{
  "image_size": 32,
  "max_precond_dim": 512,
  "max_steps": 18600
}
Rows from block 2 of a small image denoising model, named by matrix and row number. Each number is 500 + 25 x the weight over its row's rms, rounded and kept within 0 to 999. All counts start at 0. Numbers have three digits each.
After each channel's rows are labels from the 100 images, of 14976, where the channel reaches its highest value: "top examples" is what is common among them. Only what is clearly more common there than usual is listed. The data: gratings and oriented noise at many angles and scales.
# conv: 3x3 conv (model.enc.1.0.conv.weight, 128x128x3x3, each kernel summed), inputs 0-42

conv.46:500515493483479462501514502506501540481509508531487489472491467428520502496511512502432510504509500491502506446517515487436512504
top examples: very fine; stripes at 0 degrees

conv.120:512507490510533510541545502504500481502478511513526469484559545473506535511479493521514523526459488468481480529495539494449579486
top examples: stripes at 75 degrees; dashes; square grating

conv.56:514476471538481483515507526506505505490519488511508552508504503495540504525501503488508504518536496487531496535504513481520477483
top examples: medium; stripes at 15 degrees; stripes at 0 degrees

conv.13:476478479483480481529517505498523492517524509445498515513527531519498513511459518537546490483479494484490509564501550501500485486
top examples: very fine; stripes at 165 degrees; stripes at 0 degrees

conv.61:519498504499518513489523410490514505510506502498515481458481475487502522486523475501483490479472508506486516458503487499523555467
top examples: very fine; stripes at 45 degrees

conv.60:511529500495524485515539556486489504457506515500486495478540525456494546489473525502522523526493489454485494508491518465492520493
top examples: very fine; dashes; stripes at 90 degrees

conv.72:528464479514514484511474512572500467491503522501503469475506503476489516510470514547517529513473498476511477494473482493478490489
top examples: square grating; very coarse; stripes at 165 degrees

conv.21:500450513517486534509519449496531513525523536515524456484461496533497468512492500493485512482424501487483499490519514519496552485
top examples: square grating; stripes at 0 degrees; stripes at 15 degrees

conv.54:502495514495460476544459478497518521495501477450490507489476479500502501464500550495515489498470497497533479521498488488505441511
top examples: fine; stripes at 105 degrees; dashes

conv.2:503502512469520549488414542446500498472499526507506496489469515513478520500498487490505471504524518523466495471542497494486482493
top examples: noisy; very fine

conv.4:467515493482479482501511514492496508516515476507511485503489523510500501503523490478500492514557490513511526512494496489532504517
top examples: very coarse; stripes at 90 degrees; stripes at 105 degrees

conv.57:498517496504472538482536483507500498424491505511504497470500493489482491448505502508532505513439507514491501514497550521467500471
top examples: dashes; medium; stripes at 120 degrees

conv.36:484495462468495530498526489505482477518491525526477471495498535479468476494493495534514500537423502483466504513463547481515492487
top examples: square grating; stripes at 90 degrees

conv.104:473486477500511516472470499494537480484522509546506535452504482490572484491448497515460533483477541491489482497526529517525588455
top examples: very fine; stripes at 90 degrees; stripes at 75 degrees

conv.20:512475493494541485527512505488496527490488494549509524502554520473534518560474510538471501470498471456541501496533511478467537494
top examples: very fine; stripes at 15 degrees; square grating

conv.83:537501499497493480524477526512499518495497482536514494505492466530508522520491514539505479481506494497551497480485490504524481495
top examples: very coarse; square grating; stripes at 105 degrees

conv.105:518509462534499478484477524621500510459502529529504501490519526496486509491502524521505503513494509496508497505488539502496492495
top examples: very coarse; square grating; stripes at 15 degrees

conv.116:504519484481508462527515511495490492516461487507493522493518571482541518507479505501522501496490466473476504498503516470484467491
top examples: stripes at 75 degrees; dashes

conv.25:531468498477488505484508473509497506487494477519543521493506502532472507478476481446547486492510487525501559473471516515554542484
top examples: stripes at 90 degrees; dashes; fine

conv.112:509491503473497515521560512511508519485508554505493503511598507501490515523472514516539490489475474459493518524518546495464459485
top examples: very fine; square grating; stripes at 45 degrees

conv.107:478523523461550539488496473514483475489519488556522494502467513527481503505497482508509531478495530511471483421532455495497529508
top examples: noisy; dashes

conv.86:495468479470551487502542440490490534528514494509511481526512532498465516500490526507506511490483487487471514484483519460562556469
top examples: stripes at 0 degrees; sawtooth grating

conv.26:519526501501535527520503469502508508505518484551510528481472516483491493491489485457518490486481520498466481463533515510498553509
top examples: very fine; coloured; dashes

conv.3:464547484497483485505500460514502491483465483520513489489553496480501557441481503519515510515515513476478537461504533476512466489
top examples: stripes at 135 degrees; dashes; stripes at 120 degrees

conv.31:518497531547508498479501476487512497439510520470510504465483450474538524489507523446500509499520504488509469470538466511518492501
top examples: stripes at 0 degrees; dashes; very fine

conv.18:527526544508504523489508551503503540507504473487506502474470534495529539509480535463483516506486508466488515499501502474521575488
top examples: coloured; very fine; stripes at 30 degrees; angle: stripes at 15 degrees

conv.76:494541501513520474496489545558501529485532467515515544505466520522519512504512493460486483502478487515517498542487541507551520510
top examples: dashes; coarse; stripes at 30 degrees

conv.108:512473515468491492507500452505504509497535484480492487495512501506516492506511476543517511483530502499478507464550491493467486498
top examples: noisy; very fine; kind: dashes; stripes at 90 degrees

conv.63:528535486481495494503503589491489510489526492538495539512504517499469502507504482465527485547545490471474488527485522503550455505
top examples: square grating; stripes at 30 degrees; stripes at 45 degrees

conv.16:462539496444460498520495486491527503482509502527498436496555483461520526520477505517503495506490490482471518495521532502500499504
top examples: very fine; stripes at 105 degrees; stripes at 120 degrees

conv.101:474481499478533504478498526503527449493497529508491484468466506431514510478484518489544517546458521476441456535502489496475493496
top examples: stripes at 90 degrees; square grating; stripes at 105 degrees

conv.114:472526486507523476488551451487468538513452500509465499559543522507513526489483519524493496475524481499537564492501541464537503479
top examples: stripes at 0 degrees; dashes; square grating

conv.10:482464503506520489484509485498514460516473552490481493516526469509512490514514516540474491468508524556526497513493492551518493485
top examples: square grating; fine

conv.64:523513509470473502514503524526509551536499477515476522503501513533530492511488521542485452472523509489468509478517469461485542472
top examples: very fine; stripes at 75 degrees; stripes at 90 degrees

conv.51:475476495519523531524502488510533516471519546480512470465528479497515545466477535509496493491494502464501513505556524480453528471
top examples: dashes; very fine; stripes at 0 degrees

conv.84:491493495478512548512517490501508485514481492581525505498462497493507491488456534505469518476470537496479507439515544503552561471
top examples: dashes; stripes at 15 degrees

conv.14:544538470515495471516508543541506502468475505567501523513474511473471507522504496503503488534526495485505480526489529499485473483
top examples: stripes at 150 degrees; fine; filtered noise

conv.52:463520503500465477531496492488506511497470440530468489462482518521509503501505522557544538526441527479469480506488507493414522506
top examples: dashes; stripes at 90 degrees; stripes at 75 degrees

conv.29:525518513498433527525493520514501502475533465530548493502478480529442450539508477499515489495460489508493472494516522554509519521
top examples: stripes at 0 degrees; dashes

conv.12:512505512499441516475498542520515510420563501499517459522508481507469444513495488516539547483494486471474494501495521531483483511
top examples: dashes; very fine; stripes at 75 degrees

conv.126:500511500540458514505512515514513479494525503454495473491549469557508489508469479485539519520443497468517455511489523491502488494
top examples: very fine; stripes at 15 degrees; dashes

conv.78:493482498482526476497496469514503520504514513487505530476489522495509515451461487459503491498495501472483510501525527459512526474
top examples: stripes at 90 degrees; noisy; dashes

conv.89:510537492477485487524507522486500562484539478507518495482488512496490529507479483474524504527504483437479501479511505451500508497
top examples: noisy; very fine; sawtooth grating; kind: windowed patch

conv.119:520480497542489498461584455586498483501499520460499487508511478465487476477512511490504539518464504491506500507483455500519508497
top examples: noisy; very fine

conv.74:511513527471465552508504511388491496493491484485485502502495468486511509505489494490490498510490491491518489508495473502481513501
top examples: very coarse; square grating; stripes at 45 degrees

conv.71:525534501508485469524507472486505548496507496496466472496479527497501522492496521464558484519494497478484487487504516489472500509
top examples: stripes at 90 degrees; sawtooth grating; medium

conv.85:492472492557501530491517496491490515502495522481515495516457461511482508513486531454481480491496461495538504523486535473523463504
top examples: stripes at 0 degrees; square grating; fine

conv.109:466478526478471507549512495449493512503520522448498491491549490470521512512499503460509497516491455496501550483503508483460503490
top examples: dashes; fine; stripes at 45 degrees

conv.79:455486485478533522522511469469503507511503487506492488464469534461532533472487522519524507526462500457467493514502513440479526487
top examples: stripes at 90 degrees; dashes

conv.65:487523494502512484519524507495497504497478539483503453511533499511518557511458497519492532504494486472558520499506503502471517511
top examples: stripes at 75 degrees; very fine; stripes at 60 degrees

conv.22:472484530488564484480511453503488512522508506506502528504477554538447475490514514487503515485495512494491479487552510503565503488
top examples: noisy; very fine; filtered noise

conv.47:512477504531537466502560481476502514498490519467504496496456458500490503495500430550542498519535491517496443479460497494527513499
top examples: coloured; dashes; square grating; angle: stripes at 60 degrees

conv.42:467489520467520567507529519404489495509503505488483495504492514475491485525499481475490505524492487474464484517517491487518517503
top examples: square grating; stripes at 165 degrees; stripes at 150 degrees

conv.48:496533492480471543494488539501494499465498504499549520509502534491472494522498489475490544523501492479483527500507525502513543495
top examples: dashes; very fine; fine

conv.88:559487490454503529525481515512516505524509494525517481504501461521446514508536491490500461501585477516537494505492508517582427510
top examples: dashes; stripes at 90 degrees

conv.39:489465503478499513517488486474505543494498559506531504480530500482506507486466520501456493501480488477462532473526564477468480478
top examples: very fine; stripes at 150 degrees; stripes at 135 degrees

conv.122:482522470500511499484489501569482513521487514507501492518480552490462494469503495476477521517498504499469528524492539487526501495
top examples: square grating; coarse; stripes at 45 degrees

conv.53:522515502526519474487500525415494530509525459497515517508478492476514502495525476439500493530499487509506515558481496493537553520
top examples: very coarse; square grating; stripes at 165 degrees